Rows from block 5 of the audio encoder of a small audio captioner, named by matrix and row number. Rows with one number belong to one neuron. Each number is 128 + 24 x the weight over its row's rms, rounded and kept within 0 to 255. All counts start at 0. Numbers have three digits each. After the name is the row's rms in percent of the matrix's.
Before each neuron's rows are labels from the 100 clips, of 14976, where the neuron reaches its largest size: "loudest band" is the band of the loudest frequency at the time of the peak; "top examples" is what is common among them. Only what is clearly more common there than usual is listed. The data: short pieces for a synthesised band: melody, chords, bass and drums. In brackets: how many of the 100, against the usual share in percent.
# gate: MLP gate (encoder.blocks.5.mlp.gate.weight, 672x256), inputs 0-127
# fc1: MLP up (encoder.blocks.5.mlp.fc1.weight, 672x256), inputs 0-127
# fc2: MLP down (encoder.blocks.5.mlp.fc2.weight, 256x672, transposed), outputs 0-127

loudest band: 1000 to 2000 Hz (30 vs 7.7); 2000 to 4000 Hz (27 vs 2.5)
top examples: thin (high-pass) (73 vs 11.8); bowed string-like (45 vs 14.7)
gate.511 152:120095124157117136166161176145150124093142090126120149142159148108108143145154160112109165115156130152123107100137146110150144156093152149133084130113099139116117190101134188145113126150118137132116116117103098144096107145128138133129106109064086104104161124127099081138169122091150143114109131130110098181145088122118146073155157106115136110170127139092098112130149086145082112121126
fc1.511 151:156122140146138160127149129111092111121129103153106164133104148113153156149150133117172123083196101138130108130142122130127152131134128122121138119102158132153143104124148120111087098105103158097126104154133100114133099162103172155131092111142160144124124134106138108127159100145143143099155167104130129117098110114115108074129130131139084133137153117114105115130114124157097148126148
fc2.511 146:105120134131148129106104084105172126175149096130078119112126137101115128122116118154086147142067152158140112090106117120112107152106101140160130129119132081158162123144145175116082133138167094096135113125148111125166112148128091093132128149099090103133132105128160124129148145138145130131144170129123117109103087155064116186101157134157111149142152130130155176068133129170138125101146

loudest band: 4000 to 8000 Hz (94 vs 1.5)
top examples: white noise (98 vs 5)
gate.20 067:142159149105172078082087110146121103158132110110096154063151151144158158129205169158128132125113097115149114115120150101130140170133111143152129078144120125117154135131146053127128126159113181099138154137133092120193106117133100135129171127109134147136153130109134122121114125117137154106141163124140156162096132130109107162093144127123106137108090119080120167119155114110137122152158
fc1.20 059:128098109166095201153169141098146110106132132126122132171133147125146070115101107119130114134141144147131134146146085141152069129134126079100134127113143111125092122114134174143168139103129119149114141094162141141085137163151135116127138157150128110125145142145083145112162135120135118124148122149139091115158155110112116103145118112124148117140140143181132106156138170159096141139096
fc2.20 056:127143087137167130125112077151131128144162173122148152126116133080140088160149156114149141135105124135158113166103124084098134115105093124158111127151088147141110121155157111094138133144130093124132152118153161145146145167119152132122137150125094139112150117106147121130147136115142112109082120117103114090144098148111108136157106143134094128135136109137113129143110163151109128133134

loudest band: 1000 to 2000 Hz (37 vs 7.7)
top examples: reverberation (62 vs 35.1); text has "room" (62 vs 35.1); text has "reverberant" (62 vs 35.1); thin (high-pass) (36 vs 11.8)
gate.416 020:156115150115080123199142145130174116189089114127147134129148163144124143093077184148124123103128139144126146127171077159134097138150126144113125126110127125142098148118152088156117158122132120140101140114113139160129129107124121111142110114126128139108088155111086137123076116097111090129168150139117141140131112087128113118129132095106146096084104110130154117101132100144155135140160
fc1.416 028:143099134153151116111138117128117080154177128120132127124118126113140096110140109100122117138100115143139104146109098113086139140147112106172122103136130129100136146091103114133126094140134172179176093098147105116168123142144109081139104126093147079109131142120136108094125151113128145133158198089140135104069133180153116143160116174143122142152100116107138143128171145151113162177135
fc2.416 022:135168115162158140101140091145163136110167155112121121103100192147121096145152107143097116147120115154113108176091131126135141111157187091177145123127119138097151142134123114106126118108152150160142083144142145132124090121144102153112093093119115088110145146125102098151174144146132106123139168127150156123138117168094125155129110170112142164165065102101140123134103139121130149103138

loudest band: 500 to 1000 Hz (38 vs 17.4)
top examples: clipping (25 vs 8.1); text has "clipped" (25 vs 8.1)
gate.626 161:107099107105110152126120145110119160111104100113134142072137145157087150096095132144127137100110144148120111116157151123134143119165177167136090121154102095122112158084162110093063153134122128135147096126134150128184107124111115106124114150145097141108128110112115116159125139142112124139099117119137131131119089120152125127115155103132129140129109188126133130136175109122108125098106
fc1.626 154:132107050110127143136148114109121114139112063107165123105128129093141128137094148125115173132124139132144077136155121153104135138142149111132128138122124157138117158148113128121130163150163147098170117142141115151121160105130175131132172081105124116105091130133136123160147144136112084147111132120141171071122130126120164167109130130176121078091118106097111150114141124131112115116090
fc2.626 158:132097127162108135144123116138108118135089156167140084139123131150124161137129105102089135121133107135128155139134114064105093138156158122119096121110110169116114131139077129179119123141168102182159136179133171099077150112134126093104114147131089131129102114124135097137100154097137100134149124180131093115134168101143147140129113134136114135080143163106143133156117176122147143103070

loudest band: 500 to 1000 Hz (64 vs 17.4)
top examples: bell-like (42 vs 4.1); plucked string-like (28 vs 10.1); clipping (26 vs 8.1); text has "clipped" (26 vs 8.1)
gate.494 145:104145102098139126082140112184093123127133135180128119133139110179143119108095120165128132104116167105145147103113105107112116160137191101147141167120138129079147084101115106154123110152149141099136153134115134137114152097153113145117128081119117079106103136139164097124121090146123089110105078073115107117119107145129132134116134134089128096149128150114169126155136143136172092141141
fc1.494 153:189092137119141170107101161098098131099141113121120129134114123148103166118165139110119134148176096111129103151140189118167136125078108126105096072080140149135128172199140118102149111104085113121142084109093105108118079109127135110133137087118119121159149152122104094137140133127132138151128139131151146172117137128098128125132112106116145167111131121138098130131114140127108106112138
fc2.494 147:161135132133126086120143128141140116139116119118120067165131087115165126133152131132136132057175149097091105153135101161126111096148109152124162119138110141127110181166133136089118113144092134144127097129158152133158140141149127104097119177146143120186137131145154111132170118123117135147153154146112138119150146132133100089143110111138153094099133128162096149161116061121082143175107

loudest band: 4000 to 8000 Hz (27 vs 1.5)
top examples: quiet level (94 vs 28.7)
gate.381 033:110131142081154102134148125159125113157095139145124122149136103125147142087136122131175127107103126138125116106142150172150088128126106162100107087142148091122095094111088147109138120154141134134138118141177110079111070126131103137113145128122087115120146161132123091123147117124084153167105147109088101124136147089160093135167153128112141054132129084171101153124144129127100102128091
fc1.381 037:105108123110088134091128146159157107100134116156140117124146105099100081144131176118107161125135107117151121112093144111126118192139144070118150163123083148134102146088136119162133156093118130116117081095143095158141142122122109123145091116141111126149134170097092125116136134150176112141083126127161159133103108140105094146139124140100162103139148136141081116116132086105168124130142
fc2.381 033:139159106116104105138101125120136166136170118115139153109134149103165169135151107131122111161145106179130156157113096114131101123140133163160092114159142129098100090131139119122106124108141188115122096112077117126135163133107170114138141115156155117133142137116092143135140140125174114083133108118177129122151139151112161129113140148116146116135150184159076148122085113103153109108108

loudest band: 1000 to 2000 Hz (52 vs 7.7)
top examples: thin (high-pass) (63 vs 11.8); bowed string-like (56 vs 14.7)
gate.153 136:107136138127157141154100073095111122117092123146143092096129092117124109144143115125144163140102085078168121171083117182149122107149129139198148111117140117156125121114094129106112100140148125114134096126137159117147175140125142132104100127089087120136107112177122113127129129107174134133138136079124126145162122104153106153132194124114124154127136145134125135114105166150094124128153
fc1.153 146:155146122142127129150113135083114135170111130171150109116120135088189148120140148146147166147130096085159082140109163148141155142166112138158129126130166117158122122107093151094137139143132129098190111147106185165136162131150115148128116116123181125169140065123141147130089109116160097152131081107117147164163127103135095125151145130099136127119117109140176099105121141121116133131120
fc2.153 150:087109129116123115121125134135133110140151096120149137139123140159108127102143137153143123107173134168141133098106087121112128152108138130165122093117107128117099117140095114119153163143101133166162114180083149120150148140155107143099151105115142168145137113103087124114121139159176125135151148102148151073131149158088132104118123118120144161132153149164135153118095119121148144142114

loudest band: 500 to 1000 Hz (51 vs 17.4)
top examples: thin (high-pass) (75 vs 11.8); quiet level (64 vs 28.7); saw pad (44 vs 20)
gate.425 045:115156082157122120093093134149115093121111135106128099119112131145121158134111146120136170116184158107083136138138102113136112155101140105155134079146136124097113123107125110103148111125126065101138106106122144143150145116093138148115122121094077147085188173121120172117160163137135117165130153108090150088130145130150131115134123138156148093107115164127156131125097099137154135142126
fc1.425 048:132066147143137159128121085144166128128144167090129119138107121081144097124158091154131126130129140126127176136064137122161119142106181120140153129107166129115143151175145136119126091126136122161163113102069144126164129124128137119115159107111147096101122106108128146121116118124088177167116090119140122165147093144149104145102147110101112127145147081146101130121131114171139101122151
fc2.425 043:139077156150166163097121100089170091108086111112151078117131135120137096104132112153124160138190150121131121116080133129183138119066141122161141147165145103149162116100129096131125099134110138119133092120114105098138092085115143123124110137084102130084163154105109139085107145105134145163108093122144131146111114146141131141154154134148109149130155106089145115119102126131097135153121

loudest band: 1000 to 2000 Hz (32 vs 7.7)
top examples: thin (high-pass) (73 vs 11.8); drum pattern: march (29 vs 5.5)
gate.130 147:122139136079156135184114130099121112108129143168161113119123155146127115072067141160135146136135115076141131136122140138154121110098090118141178100130129099129126127121124149128147140120101084118161091102119128136163105168160129142187074099126130129141144110134145110139132139142121111139131148118124175118142124151110136109148138111147116106098126180176150141086079119082157155087140
fc1.130 158:114142112141137135131127144109154108151099146089063123153161150144108145160153136107120106112071114111133149104169160112113125095130146140111100084101145143093119128183123119090135133166157124161149122113131130136137167098129144091118135150090135137146130141113101146066165155120135151107121151152144129120120122105149131171082141116112153132130136095100114095167167133205118094115089
fc2.130 148:118110153148152118152092128124135120134122093119142116155131144085165163115167142162147107153104135129143111145160099173137131118148129111114121105147124151121140159098113149147102079118141122104131063115092120121137134137172175139137138101124118176118162130104166101138078089110150121115124126112130149125132157142144141082100138135140141128107144122110105109124146144160119105120109

loudest band: 500 to 1000 Hz (41 vs 17.4)
top examples: thin (high-pass) (43 vs 11.8)
gate.313 140:182139115088130118073182100113126122115144108140122148133133083078127124155128158118089118110106091158138146109112123113172134106126109120134133140112084129132153134110132162094123109102132124112138110131085142103143121170148132180147140134170111132135122099092104117133110132110145087130135154135119132128155189121159146162167112159120118109127136136097060110139120123112164128159160
fc1.313 131:109139127161075108173113132113142156127116165135117148119172144150102119148154091126141151169142157134090109123129130125125141101123129136160182117153125085136129090131113150194117130134111110145099116078105112115113094108102124093106110134087120146155109117160142113149129117157113128127138129092062129125102096117087156116109131140130126166138144098164180162096107115144155138150128
fc2.313 139:105129113122130134116133168131174114133114089121121133131121089138144132108063117120143127151087124153149090130138173157146124151126160112089121158171172164166140113101147133106146121175112097123149129154141143138157144104169125119179131123094176120152084115146128113155094109081097139139185102127137110135144156130122126108135146108085144139166150126103133150126081120121104168147130

loudest band: 500 to 1000 Hz (79 vs 17.4)
top examples: quiet level (79 vs 28.7); flute-like (25 vs 3.9)
gate.661 138:119104109100098172143109140132105142109123095124093122126141139192122153099146157099167140102102191120119127137151114144150127116138109110109131130108166127151082164125129130111121174103105129130139111107118146132103139132112109125152121125131056093090112108093130104109128143076160116130159148155142159176140080166131117158126112120104107173158068126119098120144162134097104136116129
fc1.661 130:125115148150125128107114196135084141139169140124117151149081177128137096181068120144151117125114147136163106168094142153112152170112136172107148079125130130122096081056100126118182083169123105100117144148105133137131124119177108144146111121145155112155103101118135148155118093116091108132138131182103147131135133132105179151122140139119152084109143118137148129114082142104093109132132
fc2.661 137:116146159082127115143131132130142125128160141085147104126169122123165116103112126107177156173115078137094149165131104110126135123131173126123132109102125126124120117115139124097173110128132105159140112156141164106112092101152127151119103102148115099130101094102171146153076124131138151105123133120105113132134104084124098085137136171125140146122129106075093123112133149083129165158135

loudest band: 1000 to 2000 Hz (27 vs 7.7)
top examples: muffled (low-pass) (50 vs 11.9)
gate.111 009:066083103147143115127125146131133162133124136141166150147105147097122127087148170146128114121109116125151104103144108158144123128148069105136102119091137098100147131126144077114117134169123135147133120049123117086135143156141114111137094112120118115110148119120123111124100117112102112170149137151128112129139058165133095127151174090132103118149128122184134103091156157122166136123148
fc1.111 039:113207135087085132135155155104132149110161095119128112140168125174115138115125113137159114110144127100129071093162104132118126116101128154110108155134088151135101114120139152117125170116158135133102093144118154154095115112154125160117143149151150163147160110135133108134135131114187120139144112131160144114100150083100144093148126141100159131082135133128129100181123104098151129094173
fc2.111 018:126173132086079113143168132093109138115191128121130119134156112183111134131120105147151105123158151077150093085135098141107128087111132146087117181171101138145099126108142175122109147103178110111074098113121102143092110090130148146132142135124150136135099116099113109126133136113193139109135138129135142121103152084089138093159100166102152137081124143099102117140110128118152136098170

loudest band: 1000 to 2000 Hz (29 vs 7.7)
top examples: quiet level (61 vs 28.7)
gate.477 126:106126112148137154064098108120131160135182081141118142144138134149136157122172124141120136171147132167079151171094067163126092129125123121082119111141113117127061135125078125170150144163116146125122168136160103086121138110136161167163156136130104118150132135104148153118109126110138086168132118121121121137140140121080141153152075132152170121130114123155147144113151121161127131145131
fc1.477 131:133099111143101157132130174127118129144138117148149139120147134119133160152125140104125152113076127115168153099165145119156151121133141120156104105124183160155178138143129093116122158113113145085152151150087094155118138094107160111171136119182147115122127103066081112114118122192136144089159107132135143143142078124112105109098137136101126142129148078118131146122146150179112171084090
fc2.477 129:142132113121138151162095129129165153178081122097106106131097133161142116192130162119152147067128114150135100098130163166141103125102095149135133082165131133118118131089120109143117123119168135128136111155078183132128158146126120199106139132076140121134136152138108123107103106097113098124148123119127149148111112138082156110092114102111095132122120155176155112102127125165115118092121

loudest band: 1000 to 2000 Hz (35 vs 7.7)
top examples: reverberation (62 vs 35.1); text has "room" (62 vs 35.1); text has "reverberant" (62 vs 35.1); thin (high-pass) (44 vs 11.8)
gate.246 130:133129151169143113109133124160118130123113121134130127118086138109103102095129115136114174095145136085113155116133103156122119078120103130128141154131068146128140095113108112183163156082127116125087087136131120124119121132115109173162110118102095161124120099155133116135136109134109139109102130156172119136130121115137155091086101123145165125123097112135152122105141135118136088077128
fc1.246 123:101132128126122150147110137148132162164131133139111142067142089160137110098089141115165125134172150142091130106125170147161139152126145153113131100144149105137113168161143105098126087133123156123173159159096085158160123101108111134123165138116146119136123138025125123142105126101122103137121067135123127103131159104071148143113126113120111118157087156111116134134180122130132163162132
fc2.246 128:135134119075126105138134128155103146160117084090120136168121126106138120126162111134092170120141156176081130120117124114144152158148136124132115106134131143157133070166092123093127089117145103116135138127132142157117180155127141137149135121084101141132118112142131112117138157131133115125100108126131124126150088135095105114118114110118101126174127105128141154160142168125147177116096